From a checkpoint of a small class-conditioned image flow-matching model.
Training: soap at rate 0.0029, 12700 steps, batches of 128.
Data: trained on made-up waving flags, 48750 training examples.
Rows from block 3 of a small class-conditioned image flow-matching model, named by matrix and row number. Rows with one number belong to one neuron. Each number is 128 + 24 x the weight over its row's rms, rounded and kept within 0 to 255. All counts start at 0.
After each neuron's rows are labels from the 100 images, of 14976 (inputs lightly noised), where the neuron reaches its highest value: "top examples" is what is common among them. Only what is clearly more common there than usual is listed. The data: made-up waving flags. In brackets: how many of the 100.
# fc1: MLP up (model.blocks.3.mlp.fc1.weight, 768x192), inputs 0-63
# fc2: MLP down (model.blocks.3.mlp.fc2.weight, 192x768, transposed), outputs 0-63

fc1.320 [115 135 133 133 168 136  89 122 146 159 127 118 104 122 118  78 148 148 107 129 126 111  87 133 151 106  80 128 167  76 119 144 104  79 107 132 157 118 156 134 134 124 114  98 125 125 134 126 149 100 147 115 102 128 124 153 127 140 109 134 105 129 151 151]
fc2.320 [112 132 123 105 124 167 107 110 128 135 153 147 111 122 119  78 150 130 176 127 125 127 131 171 143 172 142 142 137 111  84  87 164 143 156 159  83 136 121 150 133 139  92 103 132 130 141 125 135 135 110 129  71 131 119  89 125 137 107 147 129  94 125  94]
top examples: purple (57); star (38); flower (25)

fc1.688 [131 151 127 128 150 122 144 204 107 152 131 116 127 145 107 122 118 144 134 139 120 132 120 146 175 111 119 111 117 151  97 193 131 126 111 149 141 165 111 127 120 124 166 128 183 123 148 121 117 131 118 148 161 120 191 124 127 145  70 130 146 115 122 131]
fc2.688 [165 156 172 178 133 130 117 155 119 120 127  93 156 130 126 134 138 109 160 128 130 188  80 129 109 111 156 162 140 181 116 140  78 163  83 136 135 134 113 146  97 121 147 177 111 186 127 129  98 122 114 174  94 146 151 152  59 122 112  70 135 143 128 135]
top examples: green (69); purple (47)

fc1.626 [137 120 129 170 128 170 123 186 112 103 111 113 123 129 124 157 131 119 147  99  69 143 160 193 118 113 108 119  96 122 124 110 157 146  90 113 106 109 106 155 104 144 153 111 144 123 149 198 115 167 136 112 139 105 156 126 146 147 136 133 106 170 126 107]
fc2.626 [138 149 167 137 111 125 140 137  74 133 136 113  97  97 131 145 127 147  97 139 139 148  85 120 119  64 132 139 132 132  71 114 138 162  84 147 118 117 126 123 114 151 139 133 125 130 163  81 104 122 125 179 130  95 121 142  95 131 142  34  95 137 144 113]
top examples: blue (47)

fc1.571 [144 136 135  90 159 163 123 143 140 144 131 146  92 111 150 167 147 157 129 105 119 121 106 112 112 126 162 146 127 121 130 163 132 152 116 134 100 128 183 114 149 109 110 126  91 131 150 165 107 140 175 110 129 135 166 144 120 110 166  92 140 128 165  90]
fc2.571 [101 134 108 145 112 118 119 126 122  87 170 138 110 140 115 207 113 104  82 117 118 168 131  78 136  84  91 145 124 164 108 104 109 115 110 101 100 151 130 130 102 152 132  93 143 143 134 103 120 155 127 127 144 143 177 150  95 162 175 131 102 133 137 176]
top examples: blue (56); ring (39); saltire (29)

fc1.102 [196 110 155 144 137  98 155 140 137 139 101 126 114 119 148 161 138 139 126 163 159 144 122 109 112 123 160 119  78 105 112  93 120 105 162 128 155 109 112 176 125 119 100  90  78 118 138 152  85 167 105 152 113 122 152 141  94 145 116 139 141 109  86 117]
fc2.102 [148  88 131 138 134 170 131 116 157 149 146 157  89 107 139 154  76 125  88 127 121 137 104 103 132  93  89 110 132 108 104  92 142 123  85 129 143 138  87 100 149 119 134 108 128 115 150 127 139 156 115 139 124 111  86 136  94 110 150 147  91 107 107 135]
top examples: teal (47)

fc1.283 [133 175 124 160 108 154  77  82 168 125  92  82 143  79 163 117 119 155  99 136 152  87 118 169 136 121 140 117 102 105 122 137 132  96 108 136 130  87 105 141 157 139 152 124 118 134 147 111  90 128 143  99  93 116 127 133 119 140 106 116 166 101 129 112]
fc2.283 [124 107  75 154 159 149 137 119 134 129 129 143 134 145 126 117 139 133 147 145 131  96 100 111 129  96  90 124 143 112 156 137 150 110 132 111 110 176 110  90 129 167 105 107  72 160 171  99 142 145 147 112 127 139 134 140 134 151 147 113  95 138 132 143]
top examples: purple (48); green (47)

fc1.92 [ 99 113 114 142 135 112 144 154  85  90 106 146 129 113  97 105 145  99 132 141 146 147 148 152 143  97 117 119 152 140 121 141 130 162  92  89 100 168 103 136 125 149 141 133 115 101 125  85 153 113 135  83  96 101 165 143 117 153 131 134 110 122 138 116]
fc2.92 [111  95 126 100 111 119 160 123  80  84 115 108 140 144  93  79 113 108 159 140  99 129 170 107  96 145 135 111 102 161  95 147 135  89 191  90 119  98 154 124 144 117 117 125 130 112 117 135 116 122 116 125 135 138 119  88 138 118 123 129 185 108 171 129]
top examples: purple (72); green (53)

fc1.369 [136 139 107 134 133  91 119 145 133 132 133 151 139  89 136 129 128 175 130  99 138  54 145 127  95 136  90 125 127 108 131 132 131 118 150 152 141 181 119  91 127 135 105 123 112 139 116 151 108 135 169 108 117 121 148 162 109 143  97 136 133 119 118 148]
fc2.369 [131 142 140 138 107 133 100 170 103 108 133 131 131 143 128 134 158 143  98 143 180 106 136 140 129 111 151 143 158  80 144 133 120 160 130 116 170  92 128 102 135 163  77 180 100 135 124 134 112  94 108 123 134 125 101 176 156 142 110 138 102 124 129 153]
top examples: teal (71)

fc1.376 [139 165  90 171 125 111 129 131  92 134 159 102 119 136 117 119 111  85 124 130 151  78 124 132 137 141 128 144 146 152 115 123 123 148 142 160 121 142  89 129 125 112  93  58 118  98 128 103 115 135 107 166  98 124 161 137 117 131 145 106  84 157 125 103]
fc2.376 [127 133 151 108 106 128 109 123 106 153 131 117 123 179 121 141 111 150 144  89 163 118 118 146 134 153 130 148 115  98 141 136 142 101 130 149 102 104 160 169 146 116 158 119 139  95 101 124 135 127 120 127 104 113  87  65 149 127 137 105 131 122 182 112]
top examples: purple (47); green (46); many stripes (25)

fc1.206 [110 131 167 142 110 145 154 108  77  90  89 132 170 173 108 116 113  56 180 130 119 115 128 146 145 141 118 159 120 132 129 126 165 128 158  90 131 111 111 105 118  86 102 131 133 133 113 121 129 100 138 112 172 126 138 146 102 150 161 106 159 125 142 149]
fc2.206 [145 130 104 119 117 117 114 119  63  84 115 101 148 109  77 133 151 156 117 107 121 127 125 112 101 157 154 181 136 127 125 127 109 150 102 156 102 125 119 163 133  88  98 130 162 149 116 125 137  76 130 118 201 127 143 107 147 145  72  97 118 125 136 124]
top examples: white (53); ring (44); crescent (36)

fc1.219 [143 136 154 199 133 106  83 118 121 130 147 139 135 122 175 157  98 165 132 150 128 133 153 150 152 102  74 114  86 117 123 162 129 168 122 115 164 147 159 106 143 142 133 184 171  99 105 129 123 142 160 136 162  99 140 162 107 112 144 119 188 138 183 114]
fc2.219 [140 126  93 162 122 148 108 129 124 146  99 123 123 158 171 164 122 106 129 143 119 155 137 165 123 139 124 124 120 162 139 199  87 128  56 146 125  84 144 121 131 114 143 151 192 113 127 124 109 145 120 114  90 160 129 115 138 130 124 115 138  97 151 150]
top examples: green (65); purple (62)

fc1.674 [114 141  77 118 123 113 157 111 126 163 136 123 151 138 139  92 108 128 133 161 194  91 134 148  90  98 170 133 129 114 130 121 127 169 131 109 100 149 181  93 165 134 147 150 148 181 140 147 100 130 100 136 102 161 161 101  94 109 108 127 151 128 154 164]
fc2.674 [ 74 102 133 122 141 146 185 125 119 128 113  94 131 141 120 126  93 103 121 166 164 125 104  97 140 142 120 149 134 165  98  79 170  73 174 144 113  76 123 100 159  90 135 130 122 131 136 122 122 129 119 150  97 133 126  87 112 108 138 108 129 160 102 106]
top examples: blue (60); yellow (48); saltire (28)

fc1.412 [ 94 145  99  91 106 149  97 131 166 117 100 126 151 106 115 100 114  96 116 130 143 132 152 126 112 113 124 135 100 144 138 179 131 105 125 107 117 137 127 144 145 127 104 119 115 129 115 154 154 145 159 120 128  91  98 175 107 131  99 104 140  99 160 137]
fc2.412 [101 107 133 120 150 131 108 116 141  98  81 128 131 130 130  94 118 111 131 149 131 151 143 140 134 139 166 109 122 131 172 152 126 135 120 110 148 123  85 168 131 144 137 147  85 154 125 116 176 117 104 119  98 136 122 111 162 162 134 128 126 125 170 116]
top examples: white (48); ring (29); crescent (28)

fc1.223 [142 172 108 171 152 102 119 106  95 108 111 135 139 142 116 157 135 109 147 136 132 114 141 113 106 119 159 137 116 127 150  86 171 143 143 131 158 154  88 125 146  96 110 142  71 134 131 123 108 134 136 161  90 169 129  92  84 121 120 128 108 117 119 126]
fc2.223 [175 160 172 165 132 124 123 122 120 126 130 125 141  81 130 174 141 130  96 128 137 111 127 132 112 118 135 124 132 146 138 128  77 182 109 139 124 116 112 140 108 136 143 192 113 157 126 135 108 143  90 141  94 134 153 203  76 123 126  99 110  81 131 139]
top examples: green (48); purple (48); border (25)

fc1.295 [155 125  91 130 118 139 126 139 139 173  93 130 141 139 130 133 114 189 103 133 130 106 141 141 100 140 146 117 125 135 133 130 152 111 139 122 144 126 150 103 141 121 133 130 130 172 138 163 118 142 131 131 130 157  80 134  88 150  98 135 153 104 157 149]
fc2.295 [123 103  96 130 144 158 152  97 110  86 123  95 139 152 132  70  73  90 122 136 132 147 154  92 135 128 125 111 135 144 118 128 120 101 193 112 122  97 122 124 148 114  96 154 113  89 132 132 115 166 128 139 146 130 114 124 117 108 102 130 161 132 150 146]
top examples: blue (55)

fc1.402 [159 100 129  96 133 141 145 110 151 146 113 107 128 131 131 119 127 151 139 142 113 149 114 150 139 139 111 135 145 118 128 109 128 103 142 149 186  98 144 134 146  99 215 140 131 124 146 119  92 127 107  99 155 130 143 125 135 109 103 115  96 140 133 114]
fc2.402 [130 106 105 113 155 143 139 116 150 118 150 125 102 131 104 104 155 130 136 129 114  74 122 119 138 132 125 121 161 128 129 154 121 176 124 135  55 170 115  76 138 129 160 128 106 111 144 125 104 123 136  97 122 120  64 124 133  64 123 126 126 122 141 136]
top examples: white (49)

fc1.520 [128 148 146 113 184 115 153 158 111  82 129 138 115 117 115 144 131 186 185 152 147 142 153 136 127  89 101 133 160 156 143 121 187 188 100 133 149 147 125 149 150 116 157 127  99 131 135 112  76 127 117 115 148 104 141 113 119 144 104 148 159  83  87 169]
fc2.520 [ 82 164 101 118 148  90 130 115 107 105 133 110 161 149 108 158  87 122 106 120 120  98 162 116 158 127 112 117 101 149 124 115 119 142 168 118 110 126 165 128  90 138  99 128 146 110 118 119 141 142  89 104 191 122 151 136 142 132 102 175 156 111  90 194]
top examples: purple (54); green (48)

fc1.158 [143 133 144 151 162 153 108 118 162 140 145 142 134 160 183  81 123 129 138 121 202  90 130 126 123  98 108 115 148 136 148 142 116 151 134 108 124 120 123 122 114 137 109 102 111 114 141 136 154  90 104  97 155 154 196 140 173 130 119 120 113  86 117 137]
fc2.158 [168 126 147 113  88  95 119 139 136  82  79 105 175 116 144  73  98 128 134  72 200 132 130 137 117 129 108 141 132 137 157 148 130 122 148 132 112 139 117 111 156 125 106 122 166 107 147 110 117 139 156  85 146 120 118 139 175 163 132 112 125  96 179 124]
top examples: white (63)

fc1.567 [ 94 122  82 191 122 120 148 162 158 137 137 114 177 133 128 139 110 141  98 120  76 111 130 146 125 102 137 113  91 104 151 152 116 136 121 127 138  70 144  82 118 132 137 137 117 157 112 121 127 108 146 160 137 147 119 121 141 122 176 123 115 133 130 147]
fc2.567 [102 168 150  95 134 152 114 142 164 152 137 114 121  99 129 129 112 107 125 122 112 139 141 123 124 135  92 117 118 102 105 134 129 125 140 140 100 109 124 120  96 144 154 102 158 135 131 135 130 102 136 145 160 135 111 115 145  49 132 137 101 104 120 146]
top examples: blue (49)

fc1.393 [170 155 139 140 158 144  85  95 110 162 103 137 132 115 167 149 144  82 145 195 150  77 120 137 111 121  99 146 110 122 125  97 134 111 134  87 146 130 108 109 109 160 124 131  82 115 120 143 116 127 139 130  96 108 115 117 113 122 112 157 142 149 108 129]
fc2.393 [148 168 170 128 137 108 114 106  98 169 138 113 117 109 136 130 141 165 113 104 142 118  96 133 125  98 166 119 139 136  92 143 134 132 125 126 149 146 126 146 152 136 143 144  77 116 120 122 151 130  99 146 146 146 144 152 106  97 135 114 132 158  84 154]
top examples: green (84)

fc1.213 [154 154 114  72  99 186 124 118 202 124 123 114 163  63  97 129 123 139  96 135 129 152 154 154 122 134 132 107 137 172 133 104 144 131 147 132 142 146 105  86 116 129  86  91 138 143 110 114 149 148 150 122 155  83 117 163 131 127 148 112 107 177 141 141]
fc2.213 [141 144 122 128  80  78 112 154 154 129 151 111 155 140 124 158 143 101 168 133 137 134 165 125 136 109 165 152 125 118 144 133  84 107 108 116  86 119 137 153 158 135 158 136 103 119 137 146 124 155 127 135 118 163 180 108 139 145 141  91 169 185 117 140]
top examples: blue (59)

fc1.492 [195 167 112  76 112  69 127 168 129 122 120 127 133 117 160  97 142 114  92 160 123 133  83 149 135 134 121 132 131 115  88 114 159 135 114 136 112 120 143  88 102  86 115 151 132 137 116 151 125 119 151 117 105 111 117 128 152 119 121 142 130 138 117 162]
fc2.492 [100 113 155 117 104 124 120 122 114 114 139 129 114 112 130  85 160 135 112 113 110 145 117 128 127 133 127 146  98 122 115 125  91 161  91 114 140  97 102 136 125 132  87 157 108 115 185 144 139  75 165 106 121 109 122 127 161 153 123 148 107 162 145 132]
top examples: white (77)